config = dict(
    model='encoder-decoder image transcriber',
    dataset='analogue clock faces',
    train_examples=195000,
    image_size=64,
    crop_scale_min=0.8,
    horizontal_flip=False,
    color_jitter=0.2,
    tokenizer='char',
    vocab_size=15,
    encoder_arch='resnet',
    encoder_norm='batchnorm',
    encoder_activation='gelu',
    encoder_depths=[3, 3, 3],
    encoder_kernel_size=3,
    encoder_stem='single',
    encoder_avg_pool_shortcut=False,
    encoder_widths=[80, 160, 320],
    fusion='prefix',
    decoder_width=320,
    decoder_layers=6,
    decoder_norm='layernorm',
    decoder_norm_position='post',
    decoder_activation='gelu',
    decoder_mlp_ratio=3,
    decoder_head_dim=48,
    decoder_fused_qkv=False,
    decoder_bias='none',
    decoder_qk_norm=False,
    decoder_parallel_block=False,
    decoder_inner_norm=True,
    decoder_drop_path=0.05,
    decoder_positions='learned',
    decoder_prefix_bidirectional=True,
    decoder_connector='linear',
    decoder_tie_embeddings=True,
    init='orthogonal',
    residual_init='zero_last',
    optimizer='soap',
    beta2=0.999,
    learning_rate=0.0012,
    beta1=0.95,
    shampoo_beta=0.95,
    eps=1e-08,
    precondition_frequency=20,
    max_precond_dim=1024,
    one_sided=False,
    adamw_lr_other_params=0.0016,
    max_steps=9300,
    batch_size=128,
    epochs=6.1,
    lr_schedule='cosine',
    final_lr_fraction=0.01,
    warmup_steps=930,
    weight_decay=0.0,
    adamw_weight_decay_other_params=0,
)
Rows from block 3 of the image encoder of a small encoder-decoder image transcriber, named by matrix and row number. Rows with one number belong to one channel. Each number is 50 + 12 x the weight over its row's rms, rounded and kept within 0 to 99. All counts start at 0.
After each channel's rows are labels from the 100 images, of 14976, where the channel reaches its highest value: "peak at" is the part of the image that holds the peak. Only what is clearly more common there than usual is listed. The data: analogue clock faces. In brackets: how many of the 100.
# convs0: first 3x3 conv, stride 2 (encoder.blocks.3.convs.0.weight, 160x80x3x3, each kernel summed), inputs 0-39
# convs1: second 3x3 conv (encoder.blocks.3.convs.1.weight, 160x160x3x3, transposed, each kernel summed), outputs 0-39

convs0.77:57 40 61 44 35 38 47 36 55 30 46 47 59 46 39 63 38 46 53 42 32 43 54 35 55 39 49 57 32 46 76 61 43 63 33 52 53 44 37 64
convs1.77:24 36 38 32 60 53 56 45 38 23 56 70 42 58 40 34 73 57 54 63 50 50 49 16 42 48 64 43 45 45 71 57 43 45 50 58 68 43 67 50
peak at: middle left (42)

convs0.65:59 40 53 51 41 60 46 35 45 60 50 63 42 14 58 67 39 59 51 51 34 34 32 52 40 64 52 55 49 54 60 38 54 71 57 55 33 62 62 58
convs1.65:46 58 48 61 65 38 77 60 69 38 66 70 48 23 54 37 37 40 20 54 59 61 45 46 66 52 43 51 35 42 61 51 32 46 49 34 44 55 50 29
peak at: middle right (32); bottom centre (28)

convs0.102:42 48 52 45 49 36 37 51 77 58 43 26 55 31 55 72 62 39 36 52 52 60 61 63 53 52 48 48 53 39 29 38 34 69 37 31 40 51 41 38
convs1.102:55 36 75 45 39 41 51 65 23 34 51 43 44 56 55 61 41 76 55 36 40 35 61 47 39 33 52 58 48 63 35 63 25 72 51 50 35 46 56 50
peak at: bottom left (45); top left (27)

convs0.31:32 53 61 59 45 60 47 64 78 54 48 39 48 55 44 43 49 43 52 46 48 90 12 50 33 56 51 54 62 44 72 56 50 71 51 39 52 39 50 38
convs1.31:51 69 55 48 42 34 52 82 56 34 34 47 46 42 60 33 58 43 65 58 47 34 53 62 36 67 52 60 67 58 42 57 56 40 48 43 48 51 47 48
peak at: top centre (79)

convs0.9:58 48 46 30 49 35 65 68 58 28 46 41 40 38 48 47 36 29 68 56 57 71 60 46 61 70 48 40 36 61 60 50 41 67 22 53 47 39 39 54
convs1.9:23 44 42 51 65 60 45 41 40 47 36 30 34 37 43 54 50 42 63 63 45 45 32 56 63 43 58 38 64 34 18 58 28 52 45 72 60 38 51 72
peak at: top centre (41)

convs0.115:36 62 61 36 70 31 51 37 44 55 61 35 43 37 47 45 36 29 43 46 45 45 50 58 63 38 35 39 48 62 31 41 48 66 45 34 51 56 61 52
convs1.115:26 35 52 54 54 12 54 52 48 65 42 37 43 64 51 47 55 56 59 64 55 52 38 51 43 71 54 59 38 41 57 37 44 77 41 53 59 54 54 53
peak at: bottom centre (55)

convs0.16:40 68 58 53 41 66 42 54 47 31 43 55 44 45 48 37 59 51 46 76 56 51 45 44 40 55 37 78 72 37 45 71 48 41 58 61 29 14 42 43
convs1.16:58 47 65 28 46 37 41 30 41 57 45 39 44 37 60 51 45 54 42 64 49 57 63 53 51 42 43 57 50 46 44 23 60 45 77 60 53 61 60 70
peak at: middle right (50)

convs0.150:50 37 42 39 46 47 46 47 78 55 45 43 36 28 37 52 43 38 68 60 39 57 58 46 60 40 48 49 68 42 48 43 48 41 55 42 57 52 68 34
convs1.150:41 49 48 33 34 46 43 63 54 47 60 55 33 41 69 78 32 65 44 65 24 31 65 42 38 28 78 51 49 47 67 44 43 50 51 47 24 36 42 55
peak at: bottom centre (43); centre (35)

convs0.40:78 39 51 48 77 52 36 16 45 47 52 35 53 56 62 59 60 43 43 39 36 63 41 46 49 54 53 57 38 24 30 35 51 52 54 56 73 59 42 49
convs1.40:60 61 70 53 43 59 61 53 53 58 39 60 48 47 55 47 27 59 65 51 37 72 46 48 44 70 38 70 43 58 51 40 47 61 32 45 54 50 52 60
peak at: middle right (39); centre (39)

convs0.149:40 43 31 54 60 41 50 38 48 39 63 36 42 45 57 56 60 64 43 55 43 44 29 32 31 79 69 51 39 53 78 47 43 69 47 32 48 69 46 60
convs1.149:61 46 51 60 61 53 33 80 77 37 58 38 72 50 44 27 52 61 58 45 54 60 27 30 35 59 42 40 60 57 48 30 22 65 48 60 28 60 41 68
peak at: bottom right (33)

convs0.63:50 53 52 66 34 39 54 57 36 64 65 31 65 42 69 54 50 36 42 39 45 55 26 60 42 49 58 55 46 31 57 54 25 66 34 63 31 81 46 47
convs1.63:54 70 49 62 51 43 44 59 56 41 39 64 56 37 43 52 52 36 58 40 68 65 59 51 63 53 37 64 59 44 44 37 60 65 56 32 49 70 29 49
peak at: middle right (78)

convs0.79:66 40 41 62 72 49 49 34 48 79 40 50 77 42 43 46 27 60 43 55 44 59 53 60 42 55 46 49 48 36 52 34 55 58 29 67 58 37 50 33
convs1.79:30 52 45 73 35 38 31 63 56 63 32 45 47 62 43 37 44 58 55 32 43 70 46 37 46 54 51 52 25 41 51 31 60 26 45 53 49 51 52 25
peak at: top centre (32)

convs0.131:52 46 46 57 66 69 37 44 48 31 42 53 37 37 37 36 43 50 55 62 47 56 28 44 58 45 58 63 42 44 44 43 57 36 73 28 48 73 37 59
convs1.131:47 55 48 38 45 52 38 63 61 60 45 53 35 49 49 73 57 65 48 51 42 40 42 61 60 68 69 53 55 71 44 55 52 47 89 62 61 39 43 37
peak at: bottom centre (45)

convs0.100:59 55 46 68 65 59 51 38 55 47 41 37 40 35 66 42 40 39 38 53 55 56 19 22 65 70 45 49 59 48 51 49 54 33 54 34 46 44 65 33
convs1.100:40 47 42 39 50 58 41 27 48 46 71 69 55 45 27 52 55 42 35 30 67 55 23 31 52 43 45 49 69 62 68 53 62 47 65 70 55 45 48 39
peak at: bottom left (34); middle left (29)

convs0.29:53 44 37 48 56 62 55 54 31 37 46 31 38 45 48 42 51 47 52 66 49 68 45 43 29 52 57 43 46 48 61 51 36 50 48 26 57 49 69 57
convs1.29:39 52 50 48 64 52 40 49 42 45 53 57 47 54 50 33 52 41 42 28 46 45 51 62 43 42 59 58 29 47 67 50 43 49 77 56 65 37 54 61
peak at: centre (59)

convs0.68:64 21 37 56 43 44 51 76 45 50 53 47 71 25 50 45 62 52 61 40 57 55 26 39 42 61 53 58 35 53 69 48 67 45 43 31 66 59 40 53
convs1.68:55 81 50 35 63 54 58 44 42 51 46 63 55 54 70 44 35 53 47 44 55 53 61 46 59 57 62 26 71 51 46 70 56 61 67 58 44 60 50 51
peak at: bottom centre (48); top centre (39)

convs0.153:55 49 51 47 58 43 46 53 71 36 45 42 61 39 46 60 45 22 57 36 51 69 57 70 69 52 45 39 47 63 44 63 41 70 52 51 52 73 43 35
convs1.153:30 39 52 40 51 25 47 53 57 61 38 57 27 59 60 55 38 43 50 37 51 60 69 57 54 66 37 53 48 69 58 47 45 53 59 59 54 56 60 14
peak at: bottom left (27)

convs0.42:47 39 50 38 73 40 36 51 59 58 44 52 54 25 48 88 45 47 67 45 55 53 30 38 59 64 46 63 44 43 61 40 61 53 43 32 53 60 43 45
convs1.42:51 32 67 41 38 34 63 65 53 39 40 55 49 63 41 43 54 48 41 41 36 30 78 57 52 55 55 52 71 52 65 50 37 53 67 48 55 52 65 46
peak at: middle left (48); centre (38)

convs0.6:64 65 43 40 32 34 43 43 50 65 49 44 38 50 50 57 40 54 51 69 72 47 51 38 45 59 63 79 44 40 58 44 54 55 51 57 51 40 30 46
convs1.6:29 53 51 49 59 47 68 74 32 55 53 54 66 38 62 37 54 33 60 64 61 20 46 38 53 33 66 53 59 40 29 38 68 49 49 42 41 46 60 49
peak at: middle left (80)

convs0.158:47 42 63 69 35 51 46 55 60 53 38 48 43 60 84 82 43 35 62 48 42 29 39 57 20 44 58 43 46 53 65 47 49 58 25 49 47 50 62 39
convs1.158:67 34 66 58 32 35 69 49 29 43 73 57 73 19 60 52 29 31 51 68 55 26 44 49 41 54 52 56 67 37 62 63 54 63 45 54 58 42 41 54
peak at: middle right (63)

convs0.139:47 59 44 43 81 31 40 52 46 34 34 41 32 21 48 60 60 36 55 42 50 73 54 57 54 61 43 52 55 42 53 54 58 59 31 36 33 59 55 58
convs1.139:67 32 63 35 38 53 51 54 53 54 59 48 47 66 37 38 43 39 53 52 73 42 34 53 40 56 46 36 69 47 71 42 32 66 48 54 41 33 38 42
peak at: middle left (67)

convs0.52:49 49 48 43 48 46 48 57 56 34 66 55 27 57 55 52 44 30 46 45 47 34 46 37 45 70 44 63 57 34 84 46 52 45 56 29 36 69 44 48
convs1.52:62 39 52 34 84 52 50 48 33 39 54 54 56 68 55 82 51 58 34 46 37 70 69 48 55 44 50 37 46 48 71 58 55 38 50 39 32 30 43 48
peak at: top right (49)

convs0.36:53 78 71 39 64 38 33 39 42 43 52 61 38 39 29 38 53 41 62 49 53 30 44 32 39 46 51 41 48 45 26 34 62 58 53 57 40 36 45 47
convs1.36:51 44 49 43 54 66 37 35 45 37 56 50 60 47 41 47 51 41 53 55 38 43 61 61 41 40 48 80 34 58 52 52 45 64 39 66 54 44 53 63
peak at: middle right (49)

convs0.78:52 52 56 44 41 58 55 20 59 43 42 55 54 44 61 51 38 36 40 83 43 33 55 66 68 59 40 74 75 40 58 64 21 50 64 64 42 43 63 34
convs1.78:57 54 35 72 46 53 59 49 62 44 27 43 71 45 47 33 63 46 51 67 58 49 57 28 56 45 28 56 38 46 52 64 40 58 25 50 63 45 35 39
peak at: top centre (69)

convs0.156:61 59 60 40 53 56 66 61 37 67 30 51 62 44 53 53 37 38 33 59 29 62 36 52 59 51 65 69 45 57 64 48 55 54 54 45 34 61 43 61
convs1.156:61 46 42 43 63 51 50 55 56 65 36 46 52 73 36 49 79 55 73 56 66 55 49 51 56 47 56 59 49 56 48 39 59 28 61 57 55 51 50 57
peak at: bottom centre (34); top right (25)

convs0.56:44 53 45 36 71 36 64 64 61 39 30 59 38 52 67 66 46 41 30 41 73 59 51 42 39 69 35 72 57 45 30 59 40 59 53 59 38 53 57 65
convs1.56:55 64 68 58 49 49 66 41 50 54 66 53 59 49 56 39 75 38 44 45 44 38 43 68 25 42 32 65 52 55 44 57 62 48 35 47 53 57 56 53
peak at: middle right (30)

convs0.81:33 45 49 52 37 70 47 35 53 45 51 49 60 40 51 60 60 43 42 52 29 72 42 57 61 57 39 27 37 43 44 33 38 48 44 35 35 50 55 21
convs1.81:51 47 55 35 61 48 62 59 35 49 46 38 44 70 57 65 45 59 70 47 12 56 51 41 54 41 60 45 45 64 67 63 65 40 45 70 45 34 32 48
peak at: bottom left (56); bottom centre (34)

convs0.54:41 61 44 52 46 51 47 51 57 39 56 19 64 51 42 58 40 44 61 45 65 37 30 68 52 74 58 65 61 62 67 37 56 32 62 67 51 69 36 29
convs1.54:34 47 38 43 57 53 51 61 31 40 55 50 67 42 64 36 48 42 65 35 33 53 49 43 71 38 44 73 67 54 13 52 31 54 46 63 54 31 55 56
peak at: middle right (43)

convs0.43:45 58 54 42 47 37 43 46 48 57 41 53 34 41 75 59 55 34 68 55 57 54 44 36 55 63 48 59 54 52 49 47 44 77 53 54 27 42 44 43
convs1.43:38 32 47 57 66 53 42 27 49 37 57 47 65 51 35 34 48 61 21 59 59 46 38 57 59 52 57 61 59 43 63 57 56 64 51 62 60 45 51 64
peak at: middle left (57)

convs0.70:39 49 66 37 51 42 37 47 58 75 57 73 58 48 34 48 40 42 56 32 23 47 39 40 44 61 52 51 51 31 63 71 58 35 39 55 37 55 66 29
convs1.70:44 39 56 34 60 42 52 64 22 59 43 52 32 61 55 50 30 52 62 24 60 38 58 57 47 27 71 55 27 61 42 48 30 58 64 52 46 35 47 50
peak at: top centre (32); middle right (30)

convs0.17:50 36 43 51 50 55 38 56 52 59 43 38 56 56 64 71 55 37 34 39 69 61 54 39 54 50 35 58 51 37 41 51 64 34 51 36 44 56 49 48
convs1.17:41 35 57 41 49 38 57 78 36 39 50 40 53 53 63 58 35 47 68 26 68 50 61 54 55 49 50 55 46 56 48 54 29 45 57 47 43 39 79 47
peak at: centre (37)

convs0.73:53 50 29 40 46 27 58 46 44 43 74 58 37 33 51 54 40 37 72 57 47 48 43 51 43 42 39 62 72 51 70 38 62 29 46 41 43 53 57 20
convs1.73:55 30 49 43 48 31 48 49 33 51 35 49 51 58 49 71 55 64 70 44 38 32 48 42 37 29 60 38 67 47 60 46 54 47 60 71 35 48 60 33
peak at: middle right (48)

convs0.126:60 45 57 38 45 37 40 52 50 65 68 43 26 46 59 46 47 48 62 35 39 51 46 56 51 79 55 56 24 50 58 38 53 56 38 42 51 52 54 55
convs1.126:43 33 59 72 44 44 35 64 46 40 48 47 49 55 56 69 41 50 50 59 54 17 33 51 39 37 65 25 54 54 85 54 62 60 51 58 50 51 58 37
peak at: top centre (56)

convs0.137:50 39 47 56 36 30 41 62 61 54 42 43 45 31 58 29 43 53 53 45 31 88 44 42 42 40 57 51 58 24 37 61 41 57 53 41 58 45 42 24
convs1.137:41 56 50 53 40 57 43 60 63 57 41 43 70 53 38 64 63 66 59 59 56 79 38 83 70 37 32 40 37 60 44 67 56 48 70 61 40 49 41 47
peak at: middle right (29)

convs0.8:53 52 35 49 52 43 58 45 42 62 57 51 20 32 68 68 73 32 44 55 56 35 55 47 41 89 56 68 43 47 72 53 53 65 49 45 54 55 39 58
convs1.8:45 41 53 59 60 66 38 34 31 39 61 55 87 49 42 46 49 45 38 56 48 58 51 29 44 60 77 55 48 72 37 61 50 61 56 40 32 44 74 55
peak at: middle left (44)

convs0.64:58 44 27 33 41 47 56 55 45 40 39 49 67 20 76 45 42 35 53 50 44 57 78 42 52 45 36 72 56 36 50 54 55 53 29 57 40 41 53 23
convs1.64:57 54 40 56 60 26 30 43 55 56 61 34 50 74 49 58 43 59 55 23 39 61 50 38 35 44 34 52 42 55 57 46 67 58 57 52 37 40 39 48
peak at: top centre (83)

convs0.86:37 46 46 67 50 51 37 49 63 42 67 44 52 26 30 48 50 39 42 60 58 48 26 49 34 55 41 43 38 41 59 58 22 38 43 48 57 54 53 39
convs1.86:16 58 62 57 62 51 31 38 33 37 40 68 28 68 55 69 54 43 42 68 40 60 49 44 36 45 61 47 42 45 41 42 46 50 55 47 45 44 44 60
peak at: middle left (68)

convs0.157:35 43 56 62 30 59 33 51 64 63 27 58 64 60 42 51 41 55 73 50 58 58 58 48 41 68 37 66 48 37 48 57 27 31 53 33 53 48 50 38
convs1.157:65 48 32 37 21 54 43 43 54 47 49 42 50 57 68 58 58 42 64 45 29 54 42 72 53 59 65 64 47 53 38 35 55 35 68 46 61 32 45 63
peak at: centre (46); top centre (28)

convs0.87:34 38 56 64 52 66 57 50 44 74 41 54 64 63 38 59 66 42 44 41 67 63 58 41 59 63 60 80 43 43 57 70 30 50 40 36 60 44 43 49
convs1.87:73 38 62 57 58 68 66 66 51 79 49 41 53 47 57 50 50 55 61 35 62 55 62 56 59 34 63 57 66 61 55 50 59 46 58 30 49 46 55 51
peak at: top centre (28)

convs0.10:52 38 68 73 51 63 36 63 61 59 36 52 54 50 58 49 40 72 70 29 36 37 49 46 40 49 52 60 52 64 43 60 51 65 53 39 58 39 44 60
convs1.10:57 46 50 30 21 45 50 71 48 52 64 48 53 59 39 47 50 54 40 47 37 26 67 46 51 70 67 51 53 36 50 84 52 33 70 65 27 51 52 46
peak at: top centre (65)